python train.py --train_examples=145000 --image_size=32 --cond_dropout=0.2 --mlp_ratio=4 --qk_norm=false --moe="expert_choice" --moe_every=2 --beta1=0.95 --batch_size=512 --adamw_weight_decay_other_params=0.05
Rows from block 3 of a small class-conditioned image diffusion model, named by matrix and row number. Rows with one number within an expert belong to one neuron, the router's apart. Each number is 50 + 12 x the weight over its row's rms, rounded and kept within 0 to 99. All counts start at 0.
Before each expert's rows are labels from the 100 images, of 14848 (inputs lightly noised), where the router gives the expert most weight on average: "peak on" is the class under the peak; "top examples" is what is common among them. Only what is clearly more common there than usual is listed. The data: rendered landscapes of hills, water and sky. In brackets: how many of the 100, against the usual share in percent.
# router: router (model.blocks.3.mlp.router.weight, 8x320, trained with AdamW), inputs 0-319
# up: expert up (model.blocks.3.mlp.up, 8x640x320), inputs 0-319
# down: expert down (model.blocks.3.mlp.down, 8x320x640, transposed), outputs 0-319

# expert 2
peak on: gentle ground (71 vs 27.4)
top examples: water (82 vs 44.3); noon (74 vs 25.3); dark volcanic rock (45 vs 14)
router.2:73 43 45 59 35 45 57 48 40 63 54 57 72 51 21 51 44 43 51 56 45 53 52 40 58 50 49 50 62 71 46 51 07 26 31 47 59 39 41 63 40 62 54 57 53 48 57 69 48 61 35 55 50 54 40 56 57 67 00 32 33 66 78 35 58 48 56 46 54 68 40 54 53 48 74 51 50 65 48 44 50 53 48 68 68 40 42 70 45 32 52 45 40 60 57 28 43 85 68 67 58 51 54 65 73 48 69 61 51 49 44 24 48 38 62 34 55 49 55 51 54 38 44 54 58 43 57 48 67 71 58 56 43 54 49 55 58 34 42 48 49 48 51 57 23 46 52 67 34 41 52 52 46 44 50 48 55 58 46 76 62 72 61 50 56 54 46 46 45 46 40 33 43 47 56 56 47 53 52 65 46 53 60 53 58 69 66 50 56 59 11 35 32 37 46 88 55 68 48 39 53 60 52 69 59 51 52 53 39 68 60 44 32 32 35 59 45 48 47 44 51 57 61 63 46 64 34 36 31 48 61 61 50 55 30 47 25 30 46 54 39 40 39 38 66 50 41 51 38 39 43 56 54 42 40 52 47 45 61 47 66 30 40 40 54 40 34 41 35 47 39 44 40 63 59 64 41 45 38 52 53 51 45 50 35 23 60 49 44 49 39 42 36 51 53 45 34 53 56 63 38 56 57 82 53 48 68 53 48 43 28 38 59 59 39 43 63 45 59 53
up.0:33 50 57 38 27 49 42 70 48 60 56 40 47 73 55 49 48 54 41 47 50 45 57 31 58 57 42 46 69 33 28 73 69 51 49 52 57 43 53 62 76 38 41 35 52 65 21 61 44 50 45 38 77 43 46 32 51 75 53 48 29 57 52 74 50 43 56 54 62 36 43 46 58 45 57 56 53 45 41 29 53 58 30 34 59 43 72 47 67 63 61 64 53 48 32 20 43 42 57 52 42 50 46 47 57 49 37 57 32 70 48 64 55 47 61 44 53 49 67 41 32 45 51 62 46 45 63 27 38 46 45 63 49 04 60 50 42 47 59 64 64 53 55 50 56 60 52 55 63 57 38 43 39 48 31 73 31 50 41 50 52 61 42 40 50 43 26 48 43 53 72 40 46 42 72 37 51 63 41 75 47 46 48 58 49 55 58 42 63 40 43 59 50 43 75 59 44 44 35 35 64 54 66 20 39 63 54 49 68 30 66 61 64 67 54 42 57 31 47 65 45 68 69 48 62 68 36 52 39 48 53 35 42 45 37 39 38 56 48 37 68 37 33 54 67 51 35 43 52 56 57 59 57 40 40 60 65 34 38 44 43 38 58 40 61 62 42 66 47 55 33 58 55 48 52 49 23 61 75 63 52 40 43 39 59 45 56 27 41 32 41 45 48 34 59 31 45 48 56 46 45 64 45 31 62 50 55 46 48 43 47 49 40 58 60 36 30 75 63 73
down.0:57 65 35 50 16 45 38 48 39 29 41 64 43 63 67 55 66 48 58 49 42 42 58 63 34 48 40 61 47 42 65 58 63 64 46 66 57 28 42 23 57 73 43 37 55 42 61 37 46 54 50 62 19 45 58 60 46 59 43 46 66 45 50 31 39 53 43 57 72 57 57 49 52 52 58 47 52 44 45 72 42 38 54 70 34 40 74 31 40 53 47 57 61 60 46 39 55 36 45 48 51 61 53 65 60 39 47 61 29 32 49 41 53 42 61 52 55 66 30 47 42 52 50 61 46 44 48 28 53 60 47 49 63 91 71 54 60 33 44 55 44 50 58 35 34 54 64 50 53 48 40 46 65 57 52 59 34 60 57 50 29 55 44 51 49 67 46 39 50 39 71 49 60 52 58 44 39 44 56 72 49 39 54 43 42 49 65 63 50 48 47 51 48 49 42 52 66 39 44 59 51 49 37 20 33 55 75 44 39 33 75 32 59 51 71 48 39 44 47 62 47 69 41 34 58 55 45 65 67 32 56 36 43 25 44 50 52 47 50 77 38 30 56 47 45 77 41 64 69 46 20 58 41 41 49 37 42 52 53 44 68 61 45 44 62 41 74 60 49 70 57 42 33 72 56 29 74 52 59 61 37 54 55 38 36 50 60 54 40 40 55 39 56 58 57 47 59 43 65 52 44 32 35 67 36 57 37 49 46 55 66 54 66 58 77 67 40 56 59 82
up.1:44 56 38 35 37 63 44 45 52 27 40 54 51 19 38 62 55 50 60 60 53 50 65 44 37 53 42 52 56 71 45 54 53 48 49 48 53 55 55 64 48 48 39 65 69 51 52 57 53 54 30 54 78 43 42 49 61 55 54 57 37 41 55 59 36 21 45 53 46 62 49 41 63 42 50 56 39 52 51 65 44 62 56 46 52 42 62 42 64 67 55 39 57 35 53 44 95 46 57 79 53 40 67 55 65 43 28 47 64 39 62 42 64 20 53 43 67 55 75 46 54 47 38 55 68 34 45 42 45 37 52 66 52 45 59 26 45 42 62 59 14 22 46 64 37 48 61 54 50 27 70 24 50 42 51 48 44 52 63 36 69 52 77 78 33 54 41 74 56 86 35 45 31 48 51 50 50 61 54 20 63 57 50 64 39 59 45 40 61 57 53 54 33 65 34 64 54 45 56 53 37 44 51 52 36 51 41 60 54 78 25 55 35 53 52 33 39 45 51 36 48 64 46 46 33 34 57 43 71 69 55 41 43 57 56 23 50 60 43 54 53 46 31 47 41 36 77 66 60 38 71 61 59 66 41 66 57 44 43 36 55 60 42 26 47 63 38 63 41 46 68 41 37 44 56 57 57 44 26 50 59 61 47 48 45 42 48 39 38 51 54 56 46 50 48 61 47 41 47 36 52 48 49 71 62 44 48 51 44 46 56 53 62 59 51 65 51 54 58 47
down.1:49 58 66 47 42 47 56 36 60 70 42 53 52 64 44 63 59 49 58 34 56 51 63 44 49 47 44 53 42 57 34 50 56 52 66 52 48 38 40 27 60 35 48 86 59 45 42 43 50 49 46 55 66 59 64 32 33 66 60 35 65 66 52 51 40 48 35 53 41 42 61 47 58 37 31 53 33 42 41 40 39 45 58 47 56 28 42 55 39 53 44 54 54 42 42 50 43 51 43 28 46 53 61 30 34 47 68 51 69 47 39 59 45 55 45 67 57 44 37 47 38 47 66 49 49 35 68 44 53 50 63 55 56 44 54 64 57 41 44 42 72 45 45 48 63 37 55 40 49 47 55 42 19 48 52 48 55 42 37 87 70 47 46 38 37 39 45 63 47 99 29 30 45 58 56 32 43 53 53 44 49 61 61 66 56 70 41 36 45 41 31 42 48 38 63 59 44 43 53 34 69 58 69 38 59 39 58 49 33 75 05 44 65 27 62 45 47 47 48 66 39 52 67 29 60 30 58 58 48 66 42 41 36 57 49 57 50 66 61 30 66 66 43 59 56 36 38 48 58 55 51 39 69 40 55 62 58 59 37 16 60 67 48 44 54 63 41 50 57 58 57 30 52 44 46 35 44 53 37 56 39 52 18 47 36 46 53 58 19 51 50 57 52 58 49 55 67 55 47 63 43 59 37 29 48 41 49 20 36 52 47 49 68 49 52 64 46 39 39 58

# expert 5
peak on: sky (90 vs 48.4)
top examples: night (100 vs 24.8); fog (85 vs 29.5); dark volcanic rock (54 vs 14)
router.5:35 47 70 55 40 57 53 61 56 70 69 77 41 50 63 66 70 52 45 36 67 45 57 42 41 47 41 53 31 28 43 58 79 76 73 72 48 50 63 62 78 33 56 58 21 44 52 42 51 49 50 64 56 32 49 32 48 36 61 65 63 54 41 52 54 62 44 64 45 45 60 43 34 52 42 74 43 60 48 51 43 56 56 44 46 67 40 43 58 61 36 50 49 44 59 41 44 23 24 36 43 39 67 50 34 52 49 31 26 58 42 45 44 48 29 55 60 45 43 56 60 54 52 40 42 50 44 53 25 21 40 34 43 37 60 57 52 59 49 48 55 53 57 54 42 54 45 33 58 50 52 56 53 63 63 57 37 45 65 42 42 25 54 51 55 42 50 38 42 65 51 55 55 46 49 40 79 34 64 40 44 50 36 50 62 50 53 67 49 56 67 48 64 48 52 44 39 45 39 69 75 45 57 55 48 35 49 49 70 41 51 58 48 61 61 69 60 48 70 47 37 62 37 75 44 45 70 57 67 58 37 59 87 34 54 53 50 49 67 41 52 64 68 56 41 26 60 49 60 56 30 48 61 44 74 49 69 32 36 56 49 53 55 51 67 66 63 63 51 51 50 53 69 49 63 28 30 61 39 34 61 45 53 37 56 75 54 48 62 41 55 64 58 60 23 61 70 49 42 34 55 40 53 29 71 44 37 53 56 62 57 59 41 54 50 48 31 43 39 38
up.0:30 50 30 78 71 50 04 36 64 25 53 50 48 45 44 36 48 53 33 50 39 48 47 40 69 41 60 56 37 72 69 54 47 62 56 51 38 67 46 41 37 43 52 62 28 58 61 32 57 41 46 43 46 46 48 62 54 14 43 51 61 41 64 59 48 61 45 44 36 54 53 29 53 70 56 46 33 41 53 64 48 64 53 43 47 43 56 47 48 73 52 50 50 53 64 75 74 45 32 45 60 22 58 42 51 36 56 59 50 21 56 40 45 42 65 41 69 49 50 47 28 55 53 51 34 51 43 59 65 56 59 56 55 64 29 54 43 48 47 44 48 43 49 61 73 51 56 63 32 55 42 36 32 54 54 48 56 43 61 65 60 51 68 74 60 58 73 51 39 39 47 55 68 43 46 48 56 49 51 67 57 64 52 37 44 54 50 53 53 36 60 54 58 41 72 54 70 52 58 41 35 48 46 57 41 60 36 47 69 57 48 56 82 43 54 32 61 49 56 57 52 38 49 48 51 50 47 64 44 60 45 56 52 48 78 48 47 61 41 56 42 41 55 81 42 52 47 47 57 60 41 57 50 38 38 76 51 63 42 53 53 55 56 46 56 19 75 38 55 40 27 63 29 48 61 42 63 22 48 47 53 56 40 73 52 58 58 60 79 65 48 62 44 79 48 57 63 49 51 41 50 46 48 52 36 52 55 42 36 51 39 84 40 58 19 48 59 57 57 42
down.0:51 39 50 80 60 49 21 56 63 20 25 44 36 43 58 36 57 57 48 59 45 70 61 46 55 62 44 64 44 34 50 49 59 44 51 55 49 46 47 50 53 60 62 55 43 58 49 68 40 49 65 46 58 47 44 55 39 35 48 54 65 69 57 60 49 37 54 60 40 59 38 59 50 58 49 61 40 32 60 48 66 57 45 54 39 56 53 55 55 54 77 49 51 43 47 78 53 61 59 54 69 77 62 53 47 43 50 35 25 41 44 63 66 68 47 58 51 51 51 45 46 38 31 47 55 49 41 64 54 49 68 60 50 41 56 36 67 58 62 55 35 43 73 67 50 45 34 57 29 53 42 52 45 53 49 23 58 60 66 54 38 52 35 58 40 58 63 49 40 36 78 50 85 53 55 52 50 39 45 75 55 34 57 47 53 54 53 50 50 77 35 49 40 45 59 52 43 42 30 42 85 40 48 55 45 38 44 48 80 65 69 56 62 47 55 54 56 38 50 47 57 36 50 45 48 41 47 79 52 50 41 19 45 53 58 50 50 74 35 53 68 50 53 76 36 67 44 39 29 13 51 48 60 46 49 44 63 55 38 43 40 65 52 51 60 74 54 55 52 40 56 39 38 55 55 63 59 88 62 49 41 47 55 61 47 41 12 46 59 27 65 52 34 16 48 46 41 49 64 38 40 50 39 64 47 57 39 49 46 52 43 65 68 59 55 56 51 53 41 50
up.1:66 38 34 42 41 62 72 52 68 38 58 39 38 36 70 41 54 75 53 72 50 25 49 46 45 39 40 55 64 46 46 53 48 55 35 31 64 42 23 53 47 42 44 42 56 52 46 65 50 67 58 80 55 53 54 45 48 49 41 47 45 49 51 41 54 50 62 59 28 59 31 43 21 29 37 31 44 37 58 59 59 73 60 70 48 76 53 58 59 51 51 65 38 34 46 43 48 59 64 63 64 38 46 48 52 36 52 54 45 40 63 52 57 63 35 48 44 46 59 63 52 47 53 60 36 65 28 44 59 39 53 60 52 76 61 57 49 46 54 63 43 55 56 64 44 51 32 53 28 62 54 41 51 68 43 52 48 52 84 48 54 51 33 56 70 41 34 44 54 45 56 55 32 47 53 63 47 64 44 65 56 49 56 58 20 53 53 52 47 59 44 47 53 43 65 23 56 72 57 42 72 44 64 57 52 41 53 41 66 47 64 59 43 58 52 55 41 43 68 60 68 54 49 45 58 64 56 43 52 40 56 54 22 41 57 49 49 52 20 57 31 54 52 51 63 48 60 52 61 47 55 64 44 57 15 63 46 53 43 40 56 42 39 37 54 18 52 43 54 52 55 50 32 46 81 65 69 43 57 34 42 33 38 67 48 64 53 62 56 42 41 60 70 24 51 66 67 58 41 42 70 51 64 44 69 62 52 43 47 37 47 67 39 61 53 45 72 22 14 50
down.1:30 68 44 57 50 56 47 54 40 56 55 27 66 56 52 42 42 53 53 59 40 34 50 45 43 35 46 50 43 43 62 67 49 33 39 55 41 52 45 57 61 35 39 59 41 36 47 33 16 49 46 37 62 53 56 73 50 52 60 54 46 33 26 64 53 96 46 53 57 51 31 76 41 43 33 59 52 56 29 46 53 52 69 46 49 52 64 51 38 47 46 46 43 49 36 39 55 52 49 49 29 47 50 53 55 32 59 60 33 36 36 48 38 35 54 39 57 34 49 43 37 46 54 37 59 53 58 57 53 48 52 45 49 60 53 48 59 47 50 32 56 54 37 40 60 78 70 58 53 50 50 36 63 44 44 58 49 54 67 60 53 36 31 42 19 53 44 50 63 48 63 58 57 25 51 42 51 35 32 50 17 60 53 51 52 46 46 27 52 59 54 45 43 30 59 53 42 74 54 27 56 35 35 41 44 39 51 61 48 46 59 49 23 62 51 52 65 75 56 50 42 30 77 72 63 52 53 31 44 46 53 34 53 54 59 54 36 63 54 42 65 43 46 45 49 52 49 40 59 50 70 26 63 90 43 44 72 48 84 56 46 57 48 23 47 60 58 56 49 67 59 47 30 41 49 59 44 56 29 66 43 54 43 50 63 41 78 60 60 33 58 69 36 66 45 51 41 45 59 34 50 49 44 56 60 57 54 49 49 25 62 49 44 51 60 47 34 80 60 58

# expert 1
peak on: steep ground (91 vs 14.1)
top examples: water: dry (91 vs 55.7); high relief (78 vs 38); night (74 vs 24.8); dark volcanic rock (66 vs 14)
router.1:59 30 71 58 40 49 50 50 56 47 59 67 70 45 48 53 35 55 51 54 50 49 49 61 59 46 76 38 51 72 28 63 44 41 38 82 41 68 45 51 64 46 56 59 50 53 48 66 34 61 47 42 33 49 35 34 49 62 58 28 35 35 21 43 35 20 37 62 45 67 54 35 56 54 19 28 56 54 49 40 48 35 41 59 58 48 53 65 58 55 58 47 40 34 53 61 47 56 50 43 46 37 37 54 59 31 55 52 53 32 59 32 54 35 74 46 53 42 43 60 55 47 53 45 47 45 49 49 59 57 62 54 82 54 53 47 60 37 59 49 53 37 67 43 55 57 50 48 47 56 66 63 39 46 31 46 64 59 54 42 47 31 54 30 40 32 28 46 35 29 47 47 54 64 34 38 31 71 55 43 52 45 47 56 47 49 44 44 45 65 32 46 49 58 57 09 47 32 78 50 41 40 56 58 72 51 60 32 66 58 53 50 41 46 52 52 45 63 31 72 44 49 46 58 61 58 29 58 31 40 69 58 61 44 42 44 90 62 48 42 48 40 42 47 54 43 55 46 31 57 55 65 54 36 47 43 39 51 60 32 68 34 35 60 58 57 45 59 50 63 49 39 64 45 46 50 50 56 42 31 49 42 31 42 61 47 42 45 54 61 40 47 72 32 41 53 32 50 44 35 74 45 40 73 46 58 30 39 57 47 42 41 43 28 33 63 49 33 79 47
up.0:59 27 37 56 38 70 56 43 62 50 47 46 59 37 69 38 58 42 51 49 43 56 60 77 66 59 40 51 38 65 44 26 56 36 39 43 63 77 46 50 51 51 71 61 21 43 44 39 52 77 65 45 35 53 45 37 46 42 35 51 63 51 58 56 54 36 60 44 52 79 45 72 63 28 55 20 49 55 68 49 83 53 44 52 47 43 50 58 39 47 51 43 55 62 56 59 49 40 69 69 55 39 42 62 56 49 35 70 67 41 69 66 62 51 61 40 54 59 33 54 47 63 54 43 42 45 77 24 32 58 35 40 51 37 55 30 25 40 55 48 52 64 52 64 52 60 42 40 42 25 42 40 44 49 50 54 39 56 51 53 33 50 50 34 55 55 47 49 48 11 60 75 49 58 54 43 60 69 50 49 50 84 55 33 34 53 44 48 61 45 45 49 58 39 57 43 51 58 55 64 45 44 46 34 41 30 48 43 46 48 39 39 64 51 53 47 61 52 53 33 63 50 57 45 67 44 49 62 42 64 56 61 58 51 38 35 33 64 39 38 61 52 55 52 50 76 51 53 62 55 42 52 60 56 28 33 30 39 56 49 62 45 39 34 32 44 29 49 35 28 24 42 41 40 58 40 58 59 38 48 63 40 74 54 38 65 60 47 62 54 46 58 53 51 46 67 59 46 70 47 60 40 52 82 46 59 61 35 60 51 67 55 46 52 59 28 66 68 56 53
down.0:60 60 59 26 61 39 40 48 57 31 44 44 45 57 33 56 44 55 46 56 41 20 72 55 46 54 51 40 58 44 51 49 29 66 78 42 59 55 49 62 38 55 51 51 56 47 52 66 58 54 45 48 60 49 52 23 55 36 44 33 20 56 26 43 63 57 18 45 70 52 50 58 40 55 39 42 54 51 60 81 64 46 70 55 44 49 47 35 39 63 32 38 51 31 26 41 37 45 53 62 37 51 29 41 41 38 76 45 30 55 35 49 44 43 69 59 38 32 39 52 50 62 57 32 30 39 30 67 71 53 56 54 44 54 29 61 39 54 58 68 49 58 67 17 62 47 41 58 36 47 36 63 48 57 42 61 30 49 69 48 57 53 81 47 60 61 57 36 48 52 44 62 57 71 39 35 49 41 48 54 91 56 57 48 44 39 43 53 59 59 55 63 32 58 60 42 46 28 54 46 53 48 48 47 45 47 67 48 60 52 36 76 61 53 53 58 31 50 40 46 34 56 37 32 44 36 53 34 62 46 79 45 52 57 47 43 40 57 35 41 42 57 45 47 53 53 34 54 59 56 54 52 39 55 60 57 36 53 29 58 48 67 39 42 34 67 47 50 53 41 58 40 59 59 43 55 56 57 39 54 35 41 65 63 47 64 50 44 64 71 32 53 37 63 57 72 42 57 36 42 61 50 53 54 56 61 50 71 43 50 44 48 81 44 44 44 76 38 39 31
up.1:49 49 45 42 52 44 48 31 42 53 45 51 47 45 05 41 52 30 53 61 80 61 55 53 61 74 77 82 34 52 37 44 49 49 47 56 47 56 42 27 44 32 46 40 63 70 43 63 63 56 45 73 49 39 46 72 50 51 41 49 37 30 39 63 43 37 55 41 49 50 42 52 36 34 37 45 48 67 41 46 15 58 82 66 40 77 38 31 50 51 45 50 69 47 57 53 37 49 49 59 62 51 46 36 64 28 64 54 35 31 65 65 49 54 62 35 51 70 23 79 54 34 45 34 62 67 68 37 32 33 55 45 61 46 42 42 49 53 57 49 56 67 63 74 33 43 40 70 52 41 53 56 57 43 58 59 56 59 39 29 59 58 58 70 56 48 33 62 51 56 62 51 61 52 63 50 61 43 62 77 27 58 77 48 35 39 46 60 50 39 48 45 57 61 63 37 49 35 38 41 59 48 51 29 42 42 71 63 45 44 69 48 49 65 42 48 60 40 44 33 42 53 53 38 60 56 60 59 36 51 51 61 29 43 36 69 55 49 44 55 46 26 42 36 51 63 29 44 39 55 50 42 56 68 58 74 49 73 41 52 48 43 50 57 60 51 36 67 56 48 42 65 51 58 54 56 46 48 62 49 54 46 31 57 41 50 63 43 56 27 35 46 64 56 53 48 50 43 43 63 41 46 38 42 51 50 59 47 56 40 49 65 55 55 41 35 57 71 61 49
down.1:51 46 38 66 38 35 59 43 48 56 47 44 66 48 10 60 48 56 62 43 54 57 47 56 49 46 37 47 60 49 57 46 46 43 61 66 52 57 48 65 33 71 47 68 41 31 46 48 58 42 46 52 61 60 36 46 42 57 43 56 95 65 53 35 44 61 51 42 59 47 43 53 58 29 43 54 45 48 49 66 21 49 57 26 48 51 42 42 55 49 62 47 40 44 50 53 54 52 54 53 62 52 43 52 58 45 59 63 52 51 51 57 58 56 32 50 70 70 81 49 59 23 45 53 52 69 29 38 71 59 51 66 66 49 38 59 51 47 48 45 59 64 57 47 51 32 55 51 59 46 49 51 29 54 49 44 49 58 46 36 50 49 46 52 38 61 59 46 47 69 63 60 64 43 51 50 73 49 58 44 49 67 56 48 39 44 16 59 46 57 64 46 58 48 34 44 39 49 60 44 66 43 54 02 79 56 09 46 60 45 65 40 40 46 68 48 36 48 48 51 66 50 62 40 23 65 51 36 60 55 48 54 58 57 81 41 36 49 40 27 82 47 46 49 35 71 53 56 61 69 52 35 53 42 38 65 52 54 48 38 44 49 45 42 47 61 57 47 40 52 39 40 64 38 34 40 64 58 66 38 61 62 39 45 44 48 59 61 59 44 27 63 46 45 22 52 48 39 77 48 37 47 54 61 40 51 34 80 51 52 61 42 51 70 64 24 42 48 37 48

# expert 7
peak on: gentle ground (100 vs 27.4)
top examples: water: dry (92 vs 55.7); terraced slopes (50 vs 14.3); green hills (50 vs 14.4)
router.7:38 24 37 54 68 61 42 72 43 49 45 44 45 41 49 41 57 67 68 66 35 64 60 46 42 33 34 56 46 49 55 53 83 72 64 39 39 59 49 32 10 51 41 41 69 43 51 47 38 54 50 56 59 54 52 60 61 36 50 61 59 51 51 57 56 64 27 61 37 42 51 56 47 53 56 44 68 50 42 53 50 41 68 61 33 65 57 46 44 50 48 46 56 37 54 31 37 44 48 32 64 52 23 48 39 54 40 54 42 59 46 61 49 75 41 42 54 45 55 56 37 51 38 37 41 48 42 38 44 47 53 45 42 32 30 49 43 64 41 52 31 62 56 56 57 47 39 48 59 47 49 46 45 46 55 55 52 41 07 48 56 38 33 64 53 62 99 55 47 64 60 59 38 62 47 43 45 43 45 39 39 40 47 45 33 34 39 69 50 49 71 82 49 54 59 17 44 44 61 67 52 63 52 39 40 41 44 48 41 51 34 72 52 63 64 25 57 68 60 49 62 23 50 57 56 36 54 71 62 58 42 63 55 42 65 61 48 59 39 63 56 46 56 43 46 42 61 46 76 47 68 57 23 50 43 48 57 60 39 46 48 46 60 59 62 62 50 50 51 46 51 62 53 44 49 45 55 55 50 47 41 45 47 48 46 52 36 66 59 38 48 42 36 32 56 22 39 43 41 46 40 55 53 16 48 56 67 63 55 37 55 52 39 56 49 90 62 37 25 52
up.0:67 52 41 20 45 51 69 36 52 57 66 45 49 71 64 50 70 34 47 54 43 45 49 37 47 61 43 32 65 41 48 45 43 60 53 37 55 30 41 40 59 46 50 33 61 78 53 38 59 46 64 41 65 66 44 36 36 61 54 52 62 80 50 74 34 58 28 39 39 17 61 54 41 41 57 28 40 49 61 63 51 51 35 57 33 46 62 39 35 67 50 52 45 55 54 59 40 51 35 32 59 33 51 42 45 59 64 70 62 40 62 66 46 40 57 35 61 34 70 36 26 72 58 67 51 21 42 47 76 51 42 53 44 48 62 52 47 53 64 67 44 54 24 45 68 61 57 53 53 36 53 38 46 55 58 48 67 60 48 92 63 45 43 52 44 70 48 51 52 46 36 38 48 52 31 67 41 49 72 23 41 54 38 46 70 41 49 50 42 44 46 36 40 61 56 37 58 49 52 39 48 43 69 60 62 61 55 62 53 52 40 63 55 71 66 47 49 50 44 50 72 44 57 67 44 76 55 59 56 72 40 51 44 61 61 48 56 58 60 73 50 52 57 28 64 65 43 77 48 45 41 51 41 60 53 52 37 48 37 68 59 58 32 37 47 61 46 44 47 50 44 24 51 73 40 42 60 55 55 48 67 56 26 41 44 48 43 57 65 40 32 45 58 51 39 62 48 39 60 44 43 57 59 40 34 41 53 44 62 48 39 52 49 74 53 36 55 50 59 34
down.0:68 41 28 22 40 56 36 63 61 75 57 75 35 46 63 42 50 49 36 46 59 35 61 61 45 55 56 63 51 39 42 42 32 73 46 53 88 34 48 53 34 48 33 50 58 45 52 53 61 57 84 50 37 46 64 60 52 58 54 54 73 66 48 41 56 46 62 45 46 64 49 49 47 47 13 43 53 59 46 46 66 49 59 69 44 41 45 71 39 59 43 70 63 50 47 51 49 48 59 37 52 58 37 57 52 48 52 52 41 55 43 57 49 59 48 46 46 55 74 51 45 43 66 43 55 39 47 44 45 41 41 35 43 42 33 53 42 45 52 79 52 48 74 37 48 56 66 49 76 51 55 55 47 67 46 31 36 58 74 41 41 78 58 48 66 26 43 70 59 49 47 53 49 40 50 36 53 36 49 60 34 31 65 25 64 46 63 69 46 32 51 57 64 35 60 47 60 57 50 46 52 64 64 55 59 49 43 49 47 40 50 12 64 60 53 59 56 76 42 60 47 59 56 41 39 60 61 55 40 41 61 42 55 47 46 43 49 42 43 55 31 33 49 45 32 32 37 61 47 41 45 45 62 45 49 39 40 47 48 48 38 52 63 54 69 45 55 66 47 49 57 41 34 74 52 39 77 48 56 43 40 42 36 79 54 63 64 49 60 38 80 32 56 46 33 50 33 62 47 63 52 65 50 49 76 63 53 47 66 49 48 52 33 39 33 75 69 55 44 32
up.1:29 56 54 47 85 37 56 42 31 78 42 43 41 59 41 46 38 63 48 58 58 30 42 52 43 55 44 46 65 40 53 60 57 49 29 39 68 41 36 49 46 46 63 61 55 48 65 21 48 42 57 74 70 60 49 42 66 44 36 67 48 31 45 37 46 47 48 47 57 21 45 40 43 69 38 57 57 58 52 42 51 49 52 68 41 69 53 40 29 37 87 44 52 58 52 61 70 49 66 44 55 33 28 61 46 47 56 53 35 46 28 64 58 40 50 57 48 38 23 56 42 34 65 67 56 46 66 53 39 36 58 54 52 35 50 46 63 51 60 57 27 59 41 59 40 44 55 59 49 55 62 46 49 57 38 49 53 52 58 23 58 47 45 41 55 75 19 42 55 36 68 39 35 72 37 51 32 54 44 36 48 44 46 36 35 49 71 65 42 41 53 57 36 46 50 49 51 37 34 47 48 53 49 72 64 57 29 69 42 47 42 47 63 54 32 72 38 32 37 35 54 35 66 58 51 48 66 51 38 49 67 56 37 56 45 63 53 62 50 30 38 68 53 55 55 53 79 63 50 59 71 35 44 59 44 41 41 41 42 64 42 40 23 36 52 31 43 41 52 34 68 51 63 42 35 48 34 50 44 58 62 55 65 45 46 60 78 35 32 72 37 38 43 43 55 59 41 36 56 57 65 52 60 56 42 41 54 42 65 46 49 63 61 52 61 61 45 70 60 64
down.1:71 76 70 47 54 53 49 46 72 46 53 51 66 34 54 68 45 60 65 47 55 27 49 39 47 41 67 32 45 36 43 48 49 45 60 43 59 59 48 51 61 46 35 42 66 22 49 40 58 45 32 30 58 43 62 48 39 55 87 52 59 66 49 61 77 82 34 45 53 48 45 54 49 38 66 24 47 49 52 40 59 58 66 49 34 59 35 60 51 52 55 23 51 38 51 34 33 57 64 61 63 47 53 56 51 24 44 49 69 49 46 46 52 17 43 32 39 45 44 45 43 47 52 51 35 47 38 61 45 61 37 63 60 40 63 47 79 47 39 72 58 61 31 46 50 60 78 39 57 74 36 56 50 62 56 59 55 45 33 39 41 59 51 58 62 59 57 54 57 43 63 45 26 59 37 49 29 61 31 55 50 38 66 66 80 45 31 53 39 50 64 43 52 55 52 54 58 73 42 53 43 65 35 24 45 46 49 49 62 46 50 45 52 67 46 54 66 26 59 58 40 41 55 70 57 53 43 35 65 46 54 33 58 56 50 36 34 46 69 40 38 61 73 27 46 42 54 74 51 50 74 41 45 59 48 46 48 34 44 40 61 39 59 38 32 47 49 41 42 54 36 37 57 50 47 64 49 48 61 63 66 55 47 57 51 48 75 37 56 49 55 78 52 63 50 31 40 38 59 51 45 47 57 59 45 62 57 43 74 59 37 37 44 51 45 48 60 61 69 42